A small image classifier, trained from scratch: activation gelu.
Rows from block 4 of a small image classifier, named by matrix and row number. Rows with one number belong to one channel. Each number is 500 + 25 x the weight over its row's rms, rounded and kept within 0 to 999. All counts start at 0. Numbers have three digits each. After the name is the row's rms in percent of the matrix's.
After each channel's rows are labels from the 100 images, of 14976, where the channel reaches its highest value: "strongest on" is what is common among them. Only what is clearly more common there than usual is listed. The data: scattered letters and digits in many colours. In brackets: how many of the 100, against the usual share in percent.
# convs0: first 3x3 conv, stride 2 (model.blocks.4.convs.0.weight, 160x96x3x3, each kernel summed), inputs 0-95
# convs1: second 3x3 conv (model.blocks.4.convs.1.weight, 160x160x3x3, transposed, each kernel summed), outputs 0-79

convs0.140 125:532498453515472509504482516528531544545511515517541500426463528540523548468490510452527485489497496473479499487473474502535493501451480493498519505521486507498522507491489485510475518491531486484460469543497460481497479500496487476517475507460473541483537504510534462493487479524497507470
convs1.140 107:471494528488492479519506492503477509477522472466477475488502484502478477476510507531452522461510524517461507453470464497507493535494490513479537464518490513478472496470515525472501525523509489483496503478486464474480478486487491483508474458
strongest on: yellow (60 vs 19.5); orange (51 vs 19.3); pink (51 vs 19.7); white (47 vs 19.4)

convs0.112 091:489508510486553515515532493463481514519512511452461505523527486478478469454425448523490480494487488459508497499436545469453495504505512522499474492495495515476513490498504538499513494511522459537493497477501458458497494497490502500506520486515499507531484466515462479471499512542536526499
convs1.112 094:486480515466502488463461499451471535504459515500523509513521505459494489521476522508491509484517492497504489476507523493498518549462469491470492478533491482512470511513504480497499509501468497523468511531464467476478472442491495473479494514
strongest on: black (61 vs 19.7); blue (40 vs 20)

convs0.96 092:499495458501475515486482531492508456456517518513480477507507479536500519532568537487497527460515473563497471467546512488495519483505450500516463497491519465515449531477531485534484489470484525500504462497527509525506495482513497514488486455502523512500483521475480461543494461478497508490
convs1.96 103:485480444526503475499547498478461489519483523520473444478485468493493508464485485518457457459453516467457520497487502508464485508478504467460479535472487492526510492486496501475475514468526481503497534478532516495480530499470479440468472499
strongest on: black (57 vs 19.7)

convs0.90 092:470495508481520500515502492481477526516502491463493512494531502475468452471407431520508470488523480440500477479421534488443481511503511510492462494487508505469513480507509537482516497506504446523488508501500465455500481511485510490509511503500508514515479502502479505479490518503531512503
convs1.90 086:482514526482544493469430511467486545532476531501525524525522512460503494523509559507502507507506478511494472499501541513515529530464475502478495461525496472511451540514507476521504505506485509518485520524453451494494504454504499507488498511
strongest on: black (60 vs 19.7); blue (42 vs 20); purple (41 vs 19.7); brown (40 vs 19.9)

convs0.133 092:484474449505495488460493509505496498492486482525473481460477504471481464552550515435490486486528443540510486488478543502488528493502453495501498492501503512518468519486483456481474514489472504531488487495521495529510512505484503466487455481448544492535494499526520453511500490511553497506
convs1.133 096:501494561499491454505524503480492495507531499502429512494460474470498494491507489514533462475493502471487475461472501478553462494535500466475516489474504512533467466498479478477483537523524501478472520437472460470537507474452469503486501514
strongest on: white (61 vs 19.4); the character 1 (26 vs 9.2)

convs0.80 123:525536482480485541525479518509495497524524527530545495418485517559550528476504487476528470489496508468492466526513462499520495490455479486492523489512498497504544502468464480505495503497522497498474456539489484469523462521503464471510459490472488517487514518494480457510506484483479505476
convs1.80 106:469500525510494480510491499482463507496532488494487471497502461510475472459543485554457507449514508513458513462476453493486483531498489511482528467518482503469475490474503514469501509516512487499496522492494476472487473487478484477519482465
strongest on: yellow (58 vs 19.5); orange (50 vs 19.3); white (50 vs 19.4); pink (47 vs 19.7)

convs0.21 105:479479502499479476484522512477517482451483490513443488552496487499488535501527489525474514495493522513525524515578470481521468468509538497511485504523489521506478511501533450493520478477497512452522530502522513502499494483495478550504534499514510518484466494458439501535501496533440502512
convs1.21 117:516460494496464467474529476498507482507485466518515438507511481491552510499434478477473509487517498467459494486511504514441496467473467459500496535458479471496496474502453527491516536529539497507481490502513520492486470486511515446513487533
strongest on: white (76 vs 19.4)

convs0.106 130:501471470507476485507497499507541535558519525482529502441480514501522503454460515454542499493486472487489494501458529506532483499455471489485492520510485509500523511513518498499485491512544474489476483506499482487483477484492502471527500513474476567495586480512551480491489498535499516490
convs1.106 112:462486521479497491511514483503475523472522486445489496489504477495483472482499522520462514473504515499479514451483459489533499528496492505467518476529513516469481493477505541469504524527508499485494501489473480488464478473481502477491468447
strongest on: yellow (53 vs 19.5); white (48 vs 19.4); the character G (25 vs 9.8)

convs0.12 089:475499519514500517511523486526526497476504483474480517513491514484467451526437465495509472526516478444500462462415486453486515500499477491500499495477509501435518475500485498512501503522533479516462494528487443439510503511482502497536530515482491507518516512492479494473514504509522494470
convs1.12 085:498535545527490518479442503475495554505494503494512501525529509499525518525500528526540481509535496527515461520534514501558481492471519472501488511513537480508484513523454458521501494482479507508465517517439448482478503490529507490488514509
strongest on: orange (64 vs 19.3); yellow (48 vs 19.5); pink (42 vs 19.7); white (40 vs 19.4)

convs0.156 104:513528500466476483488542509471519527498526540480443508539512462515493555461489484538459515501468506554514489543528511478469504472487525544500464487498509504519509506476492507515500490481494510486558508473520521493487457477501507531478521493535493521514464449451499490515515481506468497498
convs1.156 099:490462462465502500489528516507485478510479511493528487521489491470453493499467512477440520473508497471464545461499481521439515518466471478466496495473477473509526495502478509483514487521505488502483499467511515459487489469504496433471472510
strongest on: black (54 vs 19.7)

convs0.61 109:516492491486475499495489507495508516557519513480555510446495520493509515433456499467525508486480476506487484536448492531517466511457487511486469520499482509525513495489493530535472504517527455509481469477482512495495457510500510476511474489497476535501581479518540450487497488505518500495
convs1.61 106:486513520493528484491500487501476516497524489459493498493529468487480475491513533512481498476500499505479515441467483481528489547516470517472507452533532490474489500477497511451516516526500507491499531478471486483504474462478509482501496449
strongest on: yellow (46 vs 19.5); pink (46 vs 19.7); orange (40 vs 19.3)

convs0.151 129:527511490480474548514479537518511490531518524523561491419480521572534543471503514479526482511501483479482480516499458494501497500453473484504499503520482492500494495462464489503472522482518499487472460548507490502499454496486507480488440485464487512485503518494506459511509492490495500478
convs1.151 104:478487525510488482521497499491468501482519474468484469493495473515473485461543495541452504454511509515465516464472455490490489537500484507488528471513494513454478495477519519462493520511510497485504525500504490463482489504478485475506479450
strongest on: yellow (63 vs 19.5); white (61 vs 19.4); orange (48 vs 19.3); pink (48 vs 19.7)

convs0.8 101:497476466494490511485472519505452429504478490534482466466464488492506507511528530426510482502506522539501525524543489486521505505509487520510489514482507517536476505484454451490467502435487469455480523522510501540530493499520486504484464465465498503509488512479474500526505508500505498542
convs1.8 085:520463520501472463484533489454514461531515502506481515502496499465529542500536487494555490514505507475484483506479486479517491503547493477516533472487478472504517479488484515481484519525552491506467501474467490472522497478479499474523511486
strongest on: white (59 vs 19.4); the character S (25 vs 9.3)

convs0.67 097:525479532487498469521488496521493516502497503449525509479514500514472521487420476458490467522480492463498520475453493531469495521522491494480467499517455465489499512527469524490524496509461473516545493506488466437465506514479499491522514474512499549498528485490519523439501495518507497465
convs1.67 092:516478518476448521458490496497493518475516510439527538483496470481462491540518493493494558524483532539485510452518462506523505539507493479505538513466480545498467504456503544486496456524488510496494482528465496481499478445532461521476496482
strongest on: red (79 vs 39.4); orange (54 vs 19.3)

convs0.139 134:512483445518464496485500501520564557547501515481499500456473515494507521450457544438513495489501480486465515485468528516528488508470473506510504517520473502506502508507500482501482526509509480475482499515506479504487491458492504466519496509468459536489566480502546486494462495536512495487
convs1.139 110:476496520471488483515512490513496511470516467450484492479492487492489476493494518516457517486519532503471502446472463493516496521482493505473533469520510515476470502468508549475507533523519488470503502483485476489473483466490487483488473444
strongest on: yellow (53 vs 19.5); white (47 vs 19.4)

convs0.111 126:541501484479472521505507541508536495531514560493517502462506519563526573469485554527524511504474500521494504533499477513525484505479489514513478495501467481530484516489479522505462502494525491466520485499506483527452481467508533493476479489509456513493533454493548477505517470528501510497
convs1.111 107:471477484486480483517479506501474496486506489468497481498505481492478489506516512497435503465514513512470507436467453501476503540505476499475530472496487521449503500470521520465486524507521496476500521495484499462487475475490493468484479457
strongest on: white (45 vs 19.4)

convs0.68 103:483535433540509486460507492473527526480482498496455495452496523486512487455494523428486491469521512490506501514518491507527454484505478483493542488479479525500499493500477485489511523455466515458478465520505479495544482509531483492523473513476506507506494522514469458533452483482481488536
convs1.68 101:507520501486478506475524550470490508546512494533476473510489482491520440513476460523471503477532537488484512474496506485467474517496460504461533471485502476541455456505476509471488564541478476499501541485497458492527501472480435509544497526
strongest on: black (48 vs 19.7); blue (47 vs 20); purple (40 vs 19.7); the character 5 (31 vs 9.3)

convs0.11 120:518464517511445508490491533523560525534503499540564491449467519556546522492516520463520510519489477481471475485476472485523507499451486519505499506508483510487463518463479446508483510502519471503463490524512484518478487489497492466517472483468480519499524500493535467502527498503492513470
convs1.11 108:479505529488488475512486485495480503468513472460482474471488475504469485472530517511459504459514511505477495461459463502514483512488487495485515467504486529465465492468508531482499510498518494483503506478495468473491489493472496472490476440
strongest on: black (43 vs 19.7); the character 0 (27 vs 9.4)

convs0.20 094:468516508497513487500482472509499553485485493467502498510510517479466482516420431498509455488506501445506480460437510462467511521500500496479483479501498493474526485488524521477522500514486464511498509544489456410522493506492494497499515499493494468515479497500480505484498518500505514461
convs1.20 076:487504536491465517474408529468501531522481512496532504505531536509515524508490565492512502527537466507504456519524510519491519496461509488523502491526496465494478554523474486502505504518494522514504520533444449499490480466558534513513509510
strongest on: red (75 vs 39.4); black (47 vs 19.7); blue (46 vs 20); purple (43 vs 19.7)

convs0.47 091:543507465490466528482485511492444465516513516504491473492499507503515551483531540462528519500488518549503498561529502485541476488488500501524480491488514511550477496470469505482433486468482459481482483490513516540473464474499519506491473476483478522504529486473512462522508488491531500533
convs1.47 102:495468506486498440501527470476485484477534492516440487501488479479531529486539508516503467492496483507469500476485480483527470536529480511480534482481505491492525486461490493460486538531523486494466543462485460458523485456458536484487495494
strongest on: white (44 vs 19.4)

convs0.66 093:497489484493501468480507497473490500448463496503475495530515499495506511475511470535472499487476526514534517534570461484510465455534541509485477476477515523521500484493512471488505479478484497441506533524496497481503466495508477532484511481513506505486481483458440495530498497507426477544
convs1.66 113:528466484479486483490507510474499460528498477518525479511515505476557502493467483475499484487513472488482483504509519523461487481456474492509490511478470466506512482506467496499520544538521511520471525500502503482519463470517521472518496518
strongest on: white (52 vs 19.4)

convs0.15 112:498464493528496506487499474477558485495496485484519506475493498483526476532501529448533489492495442498538465476456529497543515494459481492493499529501540528505541526494501475496495503534489508577516459476499509510487502496481511495535515515502532516538537501516525462508488475539495532459
convs1.15 111:464505538489492496491534446486465545495531509494477497492483467480468477481479485519496501470484499478496506463506473483516469508502497461471478512471518502517483493480498535493487524517516486490480527459487494485482497480457487495481474492
strongest on: white (61 vs 19.4); yellow (54 vs 19.5); pink (40 vs 19.7)

convs0.102 087:469468495496510473486485484500514520477475472462495515491472487459448468528460484507481487536522473505499527481462499527484526516542478539492458522499446466493464520551518463488505504499466466478515535528493490476509533484483493494523513477460487517528485473476513552476503519514517460492
convs1.102 110:523493518493450481456479458450518482490499475479507525500495493506475525546479495474499527551499540499482450498497490508518503454497500469509542499484481480494469534483457554489518495526533489491494485503445473465491503487540486468513494497
strongest on: black (73 vs 19.7); brown (45 vs 19.9); purple (42 vs 19.7); blue (40 vs 20)

convs0.17 090:488493476510489513510481503498500483499517518471492478514514539493528498534540549510516512499492434524512461506490539482501519484479439520528463512483530533516486509518477486482501500516501493520474450478523514544530482489491515481512458481478512517516526554501508432527562466483519491484
convs1.17 102:485518546499530494533526502489471509490529507492470502496508479477485480461546486542490475468484533479472509471480465494546456512491510488453510482505520507516476481472507480487487491501513501484506515495485489489496523471438506492488500461
strongest on: red (74 vs 39.4); black (54 vs 19.7)

convs0.25 094:496497455536459520496494517503520504519468504526511507458455535487520523458492547440500484502507504490475512528502485514541458497479475486484515519516468522511486510490469455482472533446474471449483493542523478516525488482500485472527475490459480531491514515488524482509473492524479500544
convs1.25 104:488502533469485468502499512501479500489539472519483466486491492480490478517515517507489511486516521513470512463472467483497488523519476512482562459490499505474467500467518525460489542538536476488514516482486468477506476457490492490524482471
strongest on: black (46 vs 19.7)